Weights of a small masked spectrogram model.
Data: trained on melodies that start on their tonic, played by one synthesised instrument, 26041 training examples, 149.4 epochs.
Rows from expert 7 of block 5 of the encoder, named by matrix and row number. Rows with one number belong to one neuron. Each number is 128 + 24 x the weight over its row's rms, rounded and kept within 0 to 255. All counts start at 0. Numbers have three digits each. After the name is the row's rms in percent of the matrix's.
# up: expert up (encoder.blocks.5.mlp.up, 32x64x256), inputs 172-255
# down: expert down (encoder.blocks.5.mlp.down, 32x256x64, transposed), outputs 172-255
up.0 095:119128080128114149128128101131148127154109127150107128120101128128128128166130148128128113128173134141073133164104141118177128158138128128160153142133117128128112097128108139128128128146068128137128107098093128141128128155128162168113128128135119165070
down.0 098:128137153114128142113103133171099174128103128128153136098128130097128128128118110190128123146088143123158134056128097162082102101128128161137119128148085126119128142128161075129136128102128110091124128128101125145128128131118156120133156128183142128151
up.1 101:123134166098116110160128098144144154128128105130191128112169146146143140128074128128129160128129182115160128128085128138146107128128138139128085128115128114128146110090122112145128128128169076154144128144128128114125128128113154130140094106140144144113
down.1 096:138124127114154128128101160139119059136162151128050128128098100117098128121186115128128099113164128140128106132128128142129099128131128165164162143137128144159128128152100137161128128172054173128128128128128132128136121158128134148093137128143128128133
up.2 093:030118128148153128116128114156087088128128128126153156100086124153128128128114128130128088151128128077143105128104128155128150128149154142155099112116097128128128128128094107170162127128153129128128132128109113125164152102112133121101096128125137128116
down.2 095:128144128128101130146167069094128151141156128101127082128128135128128128131121166144155128147140120073125092142150080091135140170128128168128158156152120163158111119159147174119116128128115128107170101096147161135100153154121155151108095091089128128140
up.3 112:095128128104151128137128128114128092092086128121129105096152130110105128128123116139100128123139128178083120128141162128128091135081128137106128181119128114098128128110154133128175128128118109176155122156147128162135140122123125100104128144123128128128
down.3 095:137116128168050157128144148128155128128125153106128094140116127128079065128122117128128177135113085078128044137125164113118151125137106128127128120137105158128122118128128107135154138182118154126128128113092128059128128128161133150128110114167128132117
up.4 102:120128159162095145101116134120128128106159205128128109171072137128083128089100119128128108179101142128128062129113128136134082148122098128145143128089090160141128108128181113128117129144129194128128157102084159112121118123148089151152144137181108128165
down.4 103:126130128149120106128128156154094073128161106137128137079126121163133163170128116142144128105160128174138140145128128150128153108140128115135128193128127128128139172112096128083114060153143070120095076195152128191128128160128128131128128093126149165099
up.5 111:117160117128152128129141127120142147121138187108137176128128121108143170128080170128140137132135128128128152129088135128124095128161105128165146117128128125126111127126134121105156129135148149128150111128075131109145128108140110096105062150128149126081
down.5 113:131140090151103128128161173100148126145106126156069083125135167113120128128128124146140128115113136128128128128137128128161183110174099128093133178128145161157105107167200128154128072128121128096157117151144107126112151128126128180128140109091094121160
up.6 102:124107128107079170159101152128103144128118124136128128128146115104122180128088128151128128147129128156087128142121112146136106107137216128142128171146130184128133145127128128190131144128098128128128128102134116129131128128171088123128128140128134145171
down.6 102:124124159144128128128128128128160100064120118156128100128127128209127087074116138131132128111145185128128100128138132128109176128109157104111128116128109080099152136145128121076101129127167156128128143128179117114128137151128129128128148128087157095141
up.7 104:185114122171197123128128128124138128128128122159189128160104096112103128162145128127128120118078160136129128128114111101128128160163171128128128106128110071128151119128128128081132128124135128128138170128128128095128128128137149136136107128128175138128
down.7 101:144149077092128121121128128161128133106107145128128145072100126097110120072108142146128128128127128129163190119126111133159128095128120173128090122137128103097125135147092119128141152128128124128111120159128128122151178134121124072128128101123154081128
up.8 102:108129177091105114127108083128172128128110128162128177113074128127166130169128071120130168144108131109157135066061103128091146125128173128132113116157128128075128147116141165172113128091105092128139139115114155114130111128138128128128109173127128159090
down.8 108:146117128138128128128128128128158183128078128146147186128128119108080128120135128096137138128169154128098122152128082131128128128128147128128158068067156128125128104128060131128128145128105128101134167144121173134128125167094121146128186100101122128164
up.9 089:141096108128120148144128128040151128128128122077124113127128160116129128157100094156098128136146103113128128128199166113128124158128172172090149128113128134111082128106128132074135128177140125128114124117128128137132125118157152128115128091129094172128
down.9 093:137168128098157088139099128128127142128128128099128128129103102187075128086097128087128172090145128128128095127096156128095157128158109143154142141141128128150128128123117130201128077128128177109177091084114176128138171128128161122150127153128128128128
up.10 100:128142128147102101128175116150128128048171081128136128138135128128142121136112151128140128114128150128142148118118109106150089080128128135128128163128136131167132110122145128128130128095158100105128128128128128118084128128128111168124090117142128108157
down.10 100:120132137102100128128077142089128078161131154131132092149128128128133128128141128167122128128128128148128128114128128145128128136128086128114108115095176113074101128150127146180146081164101128114122147128108128108158188117144152128116182128128140143107
up.11 087:128110155169161127144139121047128167120135128105128149096128066115139128126128128165082118179122128131128128128123128128158133075125190110198176152093122128113096106125128140128151128128128128112129128128100147128130114128104082128128107128128155124190
down.11 094:128095128118161170115142128144129134178165128098182126155128128130114128110128175132194128130128128077117088170136105128143128128134107149128131103154148128099128128146128128128113092128128149108159130128128128128128128149179155100128128164154102084126
up.12 094:128122128128128125120128128151128128092127109128092135176115128128076116090165128152128133128078127128146139166153166128145128128174148119140135183128128128128165102128099147143102086166128128096101116154152107160133098128128128088128102153174153094128
down.12 096:134128125128103128147143152128124163165128143153128107170132121096172153180080099128054129082135099166152092128085128128147082123131129110128092128128149128136166161168191100129123122139139128105158110128083152126128181084108166135128126128081090106135
up.13 091:128094188185150128158141128078125128100128128163119112125131128128082126144132128107113173155140156163159071107184126112182120128128143151118145128110169137128138128128128092150128079162121127127128130198141137151125102140128132163128181128131137128146
down.13 094:128136128110128131153115128122128064093148128128084133128093128128096148128145128116193128122128128125130128128050121133088105128128109142170152112128128102065142153111098128122128109070132123128125128128134127129172151128127141119128094115128108132154
up.14 103:128128186102119128163114146098076107121124128177128154128108142144136114100129128103158123128082158160113128120124132125123124125088191120156102116128128104128128184098128115103120111135168120118128128128125128109128126117128141090128080132087113128157
down.14 093:080128132150128122103151128128158128148173152134118143099143174128128150105174128155043104108164089114115128128128115105128112128125112128095162116128128182128125128117089165132113140128129128128128094151128128120101128094128088128128120137085117139125
up.15 101:090155128128140147124128128134112161153128146128174086193107128128125128158147128128187153156117128146117128100138134128128085128156128110095115149128138128154113106114172109128128104094123128107128143082095174103129143125166127136129128139120090092131
down.15 093:111128128148128165152124097174128128128154128128097157128128093151128128111141129154171130132128128128158128128102107118150148051103184151148124079139120126119117129128128157075128128176151125109128140156151128176110163128092118094129091174171128138139
up.16 095:128161136144084162125167133157077119131128128076135128106128166125165095128137103164128128128149128160117144145062131134129149131135135101128128128133121134128108122168144128128128157121092128068153157135128188128136145085161154128083139128128104103117
down.16 103:128051128116127082128087085128128137130128094140140115151209128137142128144128104128128124128128064121147166128184133128133060128168180128165107128128119144128128172088102128122119141132164187133128122123128104128160162128110137141119146148156128153128
up.17 102:160128075144069155128152128148128182156154109145173128139158121147138128094121128105128113147163158116128125128104128133128097090128139100134128110159128111145137113128128128143138141117128147128162120124102193128075102141117107133092109197148128128059
down.17 093:115128058138165115132082161116111128121083170128108169090175108108139116162143125180101107100128083086129128115141128143132105069093128128128128084128130137126128178134166128128128095108105145123143128128142097106128123079128132128128128103137134156151
up.18 101:116128122128145121128146101128128149162109115128128108116125097119093143128128153148128124128064170138128128155127137128128113128110128128144163146071107128128128128128127177161143106156128122128101156128124147128083145135108180128128125092142128133087
down.18 093:128154121146128149118128128094116128115138128128201136136128128128187128129096134096094148128149093128113097090128090086128128155104122128076061128128189152169146134073128104097128119162109131128075125128128128128128100082147104085142104170109131128132
up.19 068:196128133128173147114128063152128128185128112128102119128177117128128073128139162129128167128142128128128128151140111134139137100160105128128128128133096136163128128128120121145128128144128110105128128128152128161149128128133113131142138123128079128126
down.19 090:128128161128128140185140131155128093136128128104128128128125114106097128128119136128087128164128128128163128128128154118091108144046128128128106067115128115097128128090170105114128111114128128128141156108143128117154072128110171128160065110130100128149
up.20 122:102097128128140163129161148146153081128107151145091129115120128123110149107184128156145128141114141128113115142181141124194128138199128145128143122129151173150124177089082128145155090128128096154130106093073128119080128156141128128112132128170128119117
down.20 113:155128128128146096126128099100171128104147128066168133128154113128133112148123128128128128094180062096128128121111128128109128099112080172128128134128105089076128103161158184102117128128103138128068166179131140128174126128167128128128129136119128089147
up.21 103:090128128106128120086101193093101082128128128146128130128128152128128129120094143128128095128119112128142138092095122128116128185128128128150173152120128128142131116128128171156174128108128150128090131134109111128126128159126139123128196128171113128128
down.21 096:175128134128107151128128114128131128128128128074164103117119088128128103128179102128103128157152128128076123196175171128163148092136127147128079133176128140121128177128101128128123147148126127128128171170128088128111084141128113128089128128080128117128
up.22 081:128128128128095132128128155128196147128106128085153218128128109128141128133102128125128101085097128137095128140155114111085152128128128117167078128128128128132128138128128128128128125125118128124138128117128128128120151128128159145116128128106170171128
down.22 103:152085086132135128104146128112131128070128128108131136189128086111094156125128128121177128073128183128098107117128107113169146117122134174128137160079128106128128136105138128125106103128128098117128142160111126128131145129194161117145069144131105128126
up.23 088:125100111123132128088100085144128177128107128146128114156128101141195118143166178128109128083105128162104161086149128128128142128136128148121128097122155160084128132128128154128128103124079125159100137128122164121153128141124093141133133140129141131128
down.23 098:138128128138134120128154111148128128106104092173092142098110128128089135187102074100173100074128164127159128128126128128124086128133145121148114092128128113092128128156128177125116147112128128105104174128137128135122123128108096129108128128157114107130
up.24 104:128138136115137128177129154131125093128128128128082128134128115128178128106128111081128075067128128128128147120097191102153128113128128181137171107128156152128168160083128128128102133149123128128128147128054145128107155120128121048122106158155107127128
down.24 093:151128128128128128089128087121125139121128101138128119139136128110063093172107135154115159151159089110128128128161092112069112128128128124128135128155157100128118121149139128128135128113128173136128128116198123128143134128155129139134136084103128122128
up.25 102:092128128094128103128132149084128128145128146088095141128094138128146144142100136128130110149128180142128128170166128142169159100116091105128141131130112167128090104128128128147136162128124119128116126141107133160124133087128128128128158169128185170150
down.25 098:128139135105099143154114152128102128122128132128153128124128168121170128131140161141129064131094128128108158130128120128101128145128172098107088119114085089139103128105135122087150140140158128143120152064148177128112123135128125140109128091142084128111
up.26 098:181125128091141128128105128124137167104160107128069128128112118112146128128122148139128128128137128160073128128125128128141153183120128128102155105128111128128165128153178128128120128132088131135116128131155130144095135151089128146128161137128128168147
down.26 111:123128128174148102116128097128125137134128144129142162128058099136126114166137076143149109088101142128178164128140168132128128126165151128128128093094105128149128160128090089145128128128077128128167103128095164156109100168154100145128129128162087121095
up.27 103:138089166144152128154128148171128187131096141128158114128122115128171107117144128122106128086128179130112128145104101079109175082147135165151128128146105101147128128092091127090077147128128128166097101128128114105119129123128079164155082128128128137096
down.27 100:128167140082043128128128152134128099110165107128096199128162128092095128128128146109117157122128128153128115128128103160074128128128188096075110112128137137097096128133139112131128139119119094085140170128115177128134103128128093096128128133100139093128
up.28 103:144101128115128114114086128111150128131128128090128150160128124152136128128167124128121095145112128128127151128140158116150103128111128122128149163140127113128128075124147088119163127128138147128117128130152138134139139164128163102113154128104164117155
down.28 116:128073135177101136128116186109125158151128128121164150125109128128087104101130114117123128128161147123101170128148122168156141135128128162109128133107106125072128140095157188154128128139128182114088141155134120114128128153128128149128136128152119119131
up.29 096:145159128101128132128136128155115164125128103128141128128128107128143116096097057128147128105125127116119133128179128128115165140128130160128131093128128139132170199120136082128131128121128170128128096126159081128128122156128121128128099111128128180128
down.29 100:090167128216128132141110134140128103078151128141103105128128091128128144128128128128102147149105128156106128149090128131136089118126148099128128128139169128128143102178128128151060128128133128128128114150052128161066163128149176128151128136128128125150
up.30 082:128053128151155140072128167128164158172140128128075128108128128128085128111155151161119128108144103128158124128089136066128110123128152139198128128111128112128153140128128143145103128129145128128103117128187128128178128128139178128155128132141128089167
down.30 085:128128139128150097193103128128089128156128128136118119128091114128181101112095135128124128077128049128128147121128128117128128128128156114114114136141095144128114128147117101147128164140103128115103128128171111145128128128126198087134066124097128186142
up.31 116:093128153111124152128180129092128128149143128158102128166128128121097143128090108145122118142140163143166122128118104138128128178083058134136146128133172169128135130164139119126128110128120085128147088117121156083128103128097081156128128118128104158105
down.31 129:128126128123128108139101066105113118118170128170128098157108128131114094128153128179131116123146134140128128179169128135128095128128128128134142176097144128143100172128128128128112123128127110093128134139088128116078128162128128178127154157133097189154
up.32 083:160128128128157092124128160128168155124128150116159133159128105105091128128128128128172154135103144128126112128113095126147128128151128128118166124128174089116158110128122100128133115136161128146128128128166128145134138159145128097140122177153117083128
down.32 092:072141149128105096137129166193075128134128140128140164121169128116139100089128128107083115174128128134134135128128128145115151122128128128151092179128090095121128111128149119118105147128147136186146114115113167079150128128128140141136150128095071146108
up.33 101:128174141128092128120121182132116112140128137101171102092128094108128107128128128104141152148134089128137084097115147141128139128128133109151175128113103086153128140128128098136128171112087143128153128128066181129144128146121097128132151128127170102159
down.33 104:133128140142157151067128094138142122158141128128118128128102189138079101088128130153118123146163122102072146128113128086133133174090125127128094135210128128110128084121148128074135107128179165107156096128154065128128118116128165132133104128128118135128
up.34 103:169140150155123128082156118128184128153142193116081163151128127128124124120181166128140115138132153128109113151126112128128132128151128128113083132128087128145128096089098104128128185128128127083139128155138108161179128142065058139153102128145111128128
down.34 121:130128125146128128162124128182102128128113128160099151109136174143133135139098086128172114073096122162128153106128143199128128125151128095102179128095128143115128116128193130128120084131169102121128128095166140128110128128167143163128150125090128162099
up.35 104:128128160145116133167128120128128128128129128088128087128128128128128128173074128179128128111156128130144078083177119155128108162085123162131139155128128128093095137128130160157128146146110119174128128128128128102081128128163162108122128080082123192145
down.35 113:151144090138119064128104162136091101128128058128083105147164144128128116133128128150122124112128128128151183128119128150138101161131111114142128130110106128128097128143128128154127105128177141133128105118163128081128166128128124132102118128111131128104
up.36 100:149128069104128129128128086135086134150128126166111212142078128128099128086128145128125138137123142089167128099118092129179114131128098128187166128128127157149162055074128146161128128128182114128128156109090147105125198117146128128128138128095106128146
down.36 097:156128176128112140128134112128176128128124128125128157128101072109116128072146128128130144152160114100166135167142143151093128137182128171156128128145128106128128133174128128131122119159079109084085138116128117150152106128148128097124128134147126122128
up.37 095:128128097109128107068161128136142128091128145119128128128109128081117152148128138086128128151088064174116128128133129128164128105165166124128128177167081128130123062114128128180129097172128125102128128128129128128136111146143157128129149128191128133151
down.37 103:116104122127104084129128116128136089124128188128141170128128129113128125059132128086075128119116150098128101128128123128128163147119083128106121105102128077128151146128127151128150162102114116118128132128132167142152128188128138116128158128126128128109
up.38 115:128128128125131128121128128139128183132128166183133108116105136136172155176098164110090128128128128140128101128133123109126128128107124138124147075124128128145124152126128139122089173087081177154107128106110122119128130128128128128103143167128132143128
down.38 102:160124128157156092128080183128128120147128151121169192112128128165132096129128147138128128128136128128128157128113123128128116121114127067128123143190128159136116134128128086155106111121173096128179128109099119107126128128127094124128100128111128101132
up.39 089:128094154135151081117102128110128148162128188098128103136124128128128151133101112146093133128100128121137189070151128083096129167121128058140147161073148135128120128083125130128112128113148125128145128099128093153070128194165094128136128128118113128143
down.39 101:131169146139128109185128084083134128119152144128128128128128103184115104127134133130093128128128138128128059169107119128164089137128159101128118128170128105109117093108104124150128120119128088146147182128107128160099175088113128166128112148154128128115
up.40 111:083128128123094122128128128066137102090153141161128121081127128157128128128126125104148128154122085128128158088139119140128102198128167128111088128128182128102135185128121104128153086128122128128121128084128167136118110102124144128128081090106128094125
down.40 100:110124128128148146128128091128110150128126108067159129185125110077134128142128128113056152154089128125163098111128134128111128117128106169176128075130115112154124153116062128133097153139064141127100117128073089146129097147075120128128160066149188121128
up.41 098:128139128124110128168128126137121091129140090133100128153116128129136084128128091130111155128138128097085137134128128125128128108085103128103119126128189138155137135128137092094115109117133128141179128128128128132092139129090155158128138124149167060127
down.41 098:128128086128143175124120140128092184094128128128128065153142128163128128148082149128128132138128128145128158144128148128128085135155108148143096169147121136146092157128128173128139128101144161128085127127122128123113128075139128113124111137159113128088
up.42 100:135117163108155158116157153128119119130145128128187128171169128141147167128126092158128161123129129131099128171128144043124154125146126086109104148128129077087148128141102146084128141126129128112128176132113109153154155108145128080145104160071155128144
down.42 096:119141095128123102140147128159091134128128144128091086128128133128128109120125128092133096147128140097122130110128119169128128128128133172115152095114128163164144128128144128128176185139122162154128128128128126122094164116160091168099092128128163128128
up.43 101:169169081128096119179128114124143128157170102128104125192128167104128178100128128174097122115076165128128128147127128112128142122128051128148128128129128163100128128142128128148131128128087128128159128116128128103128135128166141128114145139098127147120
down.43 104:106113128128139128085096123168114169094128101128125128114172091131136128174155082148128128128123128128146099113132128165121128128128161135128135128145142076128118165128174122137129113128128116148128128128151180128100155128116143128127128128167128150115
up.44 094:156167171114128146181121128120128128094167104132127128128177116171128128149128172108153147100128129128076111167148129185128100051134121110141087101090128150128161128117136128128144128106128128116152142134134159128163132128128128115103128101101112100128
down.44 096:070129129111128128128128113128126128161116128128113114162136114139129136128103103128090128128113195106119143112128128128095126128157156137084128130165128134099128080123165128128168117105116139128136148150128099128128101128128111125070081113117155128090
up.45 095:106094128081128143159128082133128182120128128128076160110128115128137097145045159091090162128107128131167128164149128105163150106150163136103162128128092124156137128117098067095128129126119101147163155159128124128076143102124092128128176128128156128145
down.45 090:153128175128105128083128142129128128170117118130170153150128122128124164116120099128128128068124169139084127156128133088093128128128128128132128111128116128128129128150179141128128158093137159128087109118130142129188128109128155104159094099086128128132
up.46 103:128150128115121162136128128152128135096129162131155128128128143127124132128128176064080110102128101151106128158128081128165127128109102131115098160084103168154079140149128128128128142125102180112139128157128091128128059085105128154128128128128092128158
down.46 092:128108123128128091128128128090128091128128088128128128098123155099128112162128118182165118128100161156134135117132128169117128137143128128128128154142128126128113153129098091128094101126169100128103128142128128119128128128126112157129142122128128180128
up.47 105:162086094083128128128128146194143128108127128128128103129118162128176139131128128104151137114105188128148151114159138109092102114128128103120128173130088089138129124109128107144094133128076110132101167167128104158170114128070118128128128128111128157191
down.47 101:106164143163125128130110137167116096146128128084128143101151078128128135143092122156108086116101123128128133115128151158165136128128198112128126107113128128132156103116160161128153128127152128107127128159128168154128121124157149128134118128114126103101
up.48 109:167128116127122073189128139141112146123128128128128128104166103109157181088132125112128104101128128113172132175111090103108148128109156135128128113073164162123133089128128128135092162122128157153118128121128094157125145128082132151158174115133128128133
down.48 098:128127122124164128128150105107154134166125128144087090166077148128151128158128097094128116161117121135128120125185171126097107155118151096126141103182116087128128128125107134144128156151128128077145087167184157128121128117136183099133132128128183136145
up.49 092:157114115200150188120097128128120128143144128108094155164128156125148128135128132116101128128103164142128159111128140165094105173138128081128128128179076128085128112126193128128152128120120137128128167128118118120128128128128074119128128128120128130117
down.49 108:128152139140159128150085133157128127109104121128128188086074083080136128096128120100117128128090128138186146128148120123145128143128160158151117128128126085128128128128128099144128100104128140128128128115155133139139102128128116099140117093163135139055
up.50 100:124128160150128121146128189109128153140152128128139133155128094102147153120110128145167128138155119130149105128117111135128123128124157163143084133128128128127104099102169113107128182189151134160128083128128128165114121101128099128128128150092093123086
down.50 099:154128128179080128094161143161097113153128128168078129106147188128128101145128138105128128134140128128132131128128155116119128112133105079128202152125104128128128128129114128114121087115181131128192098173111129128141153110128143128135103137128099170181
up.51 112:158182128067128133155128101132097112128181106130163130128120110129148128120128121145064120128133128109159139089104113128128128128172129128220151140128188155125186163128119128096090114105181101159145128131128117087131128098120128163132120128128128147100
down.51 097:128095128122134139058091133145128128121123108102128099092128128127128128175117140128170128125128140116128122148150145155128128092099118156096133128186111128112106158150121134128128086128049114137071086088165129146128128142080128124162150128079128128128
up.52 100:128135032128102128128116114118098159169128128128100155153109128129092146092108128142096134142128128128091181123089128113148128128150153143128129195124128143128128132128109128128128134135166149128117128131149128155128078128142110142154160128116148155174
down.52 102:141128202138117128159136161156128128113128128128128144166163118089134137123110081156128097076101167144159111167128123128080128195128139162131125128096115090163120128135153128178142128085106128125128159113152128128112128128128129128116118128143136128138
up.53 102:133113157109128131128171118137128128128154128130142127156128207130196106159102117119128142109107134128105117161128108098181163074128128133128103099128110119122128157161128060108146130128108107109147128138128105126128128117081131098113095183147138128115
down.53 089:094128107128132084128105128087100122115084146153128128095128099101113128141153128133132043119138128093128151128070120111157091153193129113149132178130176158142128103103136128135128124105142154118128090105128128156136086128166158158130148114128106128133
up.54 104:109134119147128130133130116145041105128128096136170128128128139128128114128128130087128150151117128155112164142136140112152134128112113165144130109138128172136110171072142128128159149145128107070098098174138102142119128176128124097128128075153129154116
down.54 097:098128157106103150128149128128170128128128174128123128125115116090140145128128128133160128147128128109084078108158128128104128114129135145080128186108148088128128122116091139128149119128116153202102195128066139128138167116117128064124103142170128049140
up.55 092:128136128128103161128109135150129172120128117150145092128136165119178088096128152128116160130118166098128063128123128100161142063091073146108135106152128104157178128166135128100076120118144142134142128128141124157155128095137128129128067131104123098121
down.55 086:128098128128128128128160128092172128128095128107109132111172145128141113128134128128171091128129076128128148128177121153090104139140128121128129149101109137124112144153117128144104128160128160098193128140079069179128128128150106128128128128187145183128
up.56 104:117128128093137179153141088109144119077113100135100128141128128104128128100128118128062128108125125128128155174099143118128155154165094178128128109128162128114126126128145104112128128197175128128175111128111150140098095081139132128128161119094182128181
down.56 099:143128136102128043128128126130128119128128143128125121128128131123128128145128128148152144136078165128105152082145156137104126098150128128128128136101117109143128162174103118115143113085114128119128128128108128095107155118128128154153126105147125128128
up.57 090:096128136128124125104139120128086128128124155103128137125128128103128128073134128135116128163128152128130095145145122108159128128128075128190128118128165128128142183144128128077152118116118128103151115128131116103149160109190106128114070128128154113128
down.57 095:111115128128128172092128129054128128143157116128128033135129163149173131092128168128128090107153128123105128128140088157121159168160122128128119140131071170125138178145158112128119115120166128128141108132140111094128124112068146128128141135106114169128
up.58 114:104166128113102128066136128108104128163124128172160142114128128128128128108134160120064148166127064093123121119128128108128128113099120153097128083169140164139122175130065115154108127128096102108117100128115168121122098122128156123128110153128174136087
down.58 107:128122117085174157091171165105088135137132128113156113128056135097135140153128150134183143128172181139128150120128074151168091155114157136171079175106105139158151080143136171094111161111128072202115151128128092150115124120070102130119116091138136095136
up.59 091:129161113128064128138145132166114110131135128101103149152109183100128129128129148136123170091153121087176128156167142163098128092143157097109196072128152128179164128128128083165128128174076128138125110107136126136121121148147144186160185128128128128182
down.59 107:111128128130135128134108171106127128128128128111128156128126058115177128128149128131128163178072128128160171128098120060144128139123177126128115128135079128182118128128111146111116184128111143115105128103133108151130128084128142149147128117172117148144
up.60 104:158107128121088155128128117180097128142128168107164166103128094128128128128103128114162105128137160148128128187122064106142093115128153128128128078128128128128115157148095096128128128119121128130128115158128125184175128128110107128128208128116128128128
down.60 101:138128128128178133128128128128128112107128154139124107154128133128181128124128131148128128103068124097122176125130193170128132139141096128146150137128128117128157117123190128104146154108178136100143114117128135099128128123128121114107101176121087128128
up.61 099:128116129135137128128128128128128108090134134160137128132162157083143128135128128110128094177173128105128096122174091110093114112128128101124141128077094177128095112076102177128109142105128124092101159083173128128147145128184128154134128140128117088128
down.61 092:111128072088147128145128078139118128128127164065097128128128126128127128094128128128101114088128127119131134147128189093151153106110128168128116128128128034113107128144161107165176133128128128128095098172066128084136114128112135123128107155162109147128
up.62 109:123128128137128139140141128172166128128136164185172177140128159135128128156166128128166151173128128128136103104117128137128085128128161128157085140158158128128139195146128165159094128093131114128109143128044128131129117128128155128085128128106128128096
down.62 099:128118128130128128128084072088144147128131128128140128115138123156131128103115166075128120101128140124107142128128128128145172101092116128099140118128128128140126110095128111136145169174128096111128140174118137128128061132088086111139121153125133104129
up.63 100:120128121120128148128076162137180110152128128144075127131121216110133187082143134128128067061076144130128102128128171112113134128128086128117145117161092100153142103163149103128128129104128140110116102157132131106128128128128134117124088186180134128128
down.63 098:143159125150128110131128080124103168131153128145163124128155076109134128167135128157139182199128157147087119132137072143193116128156179128176141128113146128130128159125113107128114109141128103147146128102137141145128169128071094168128198101128132184139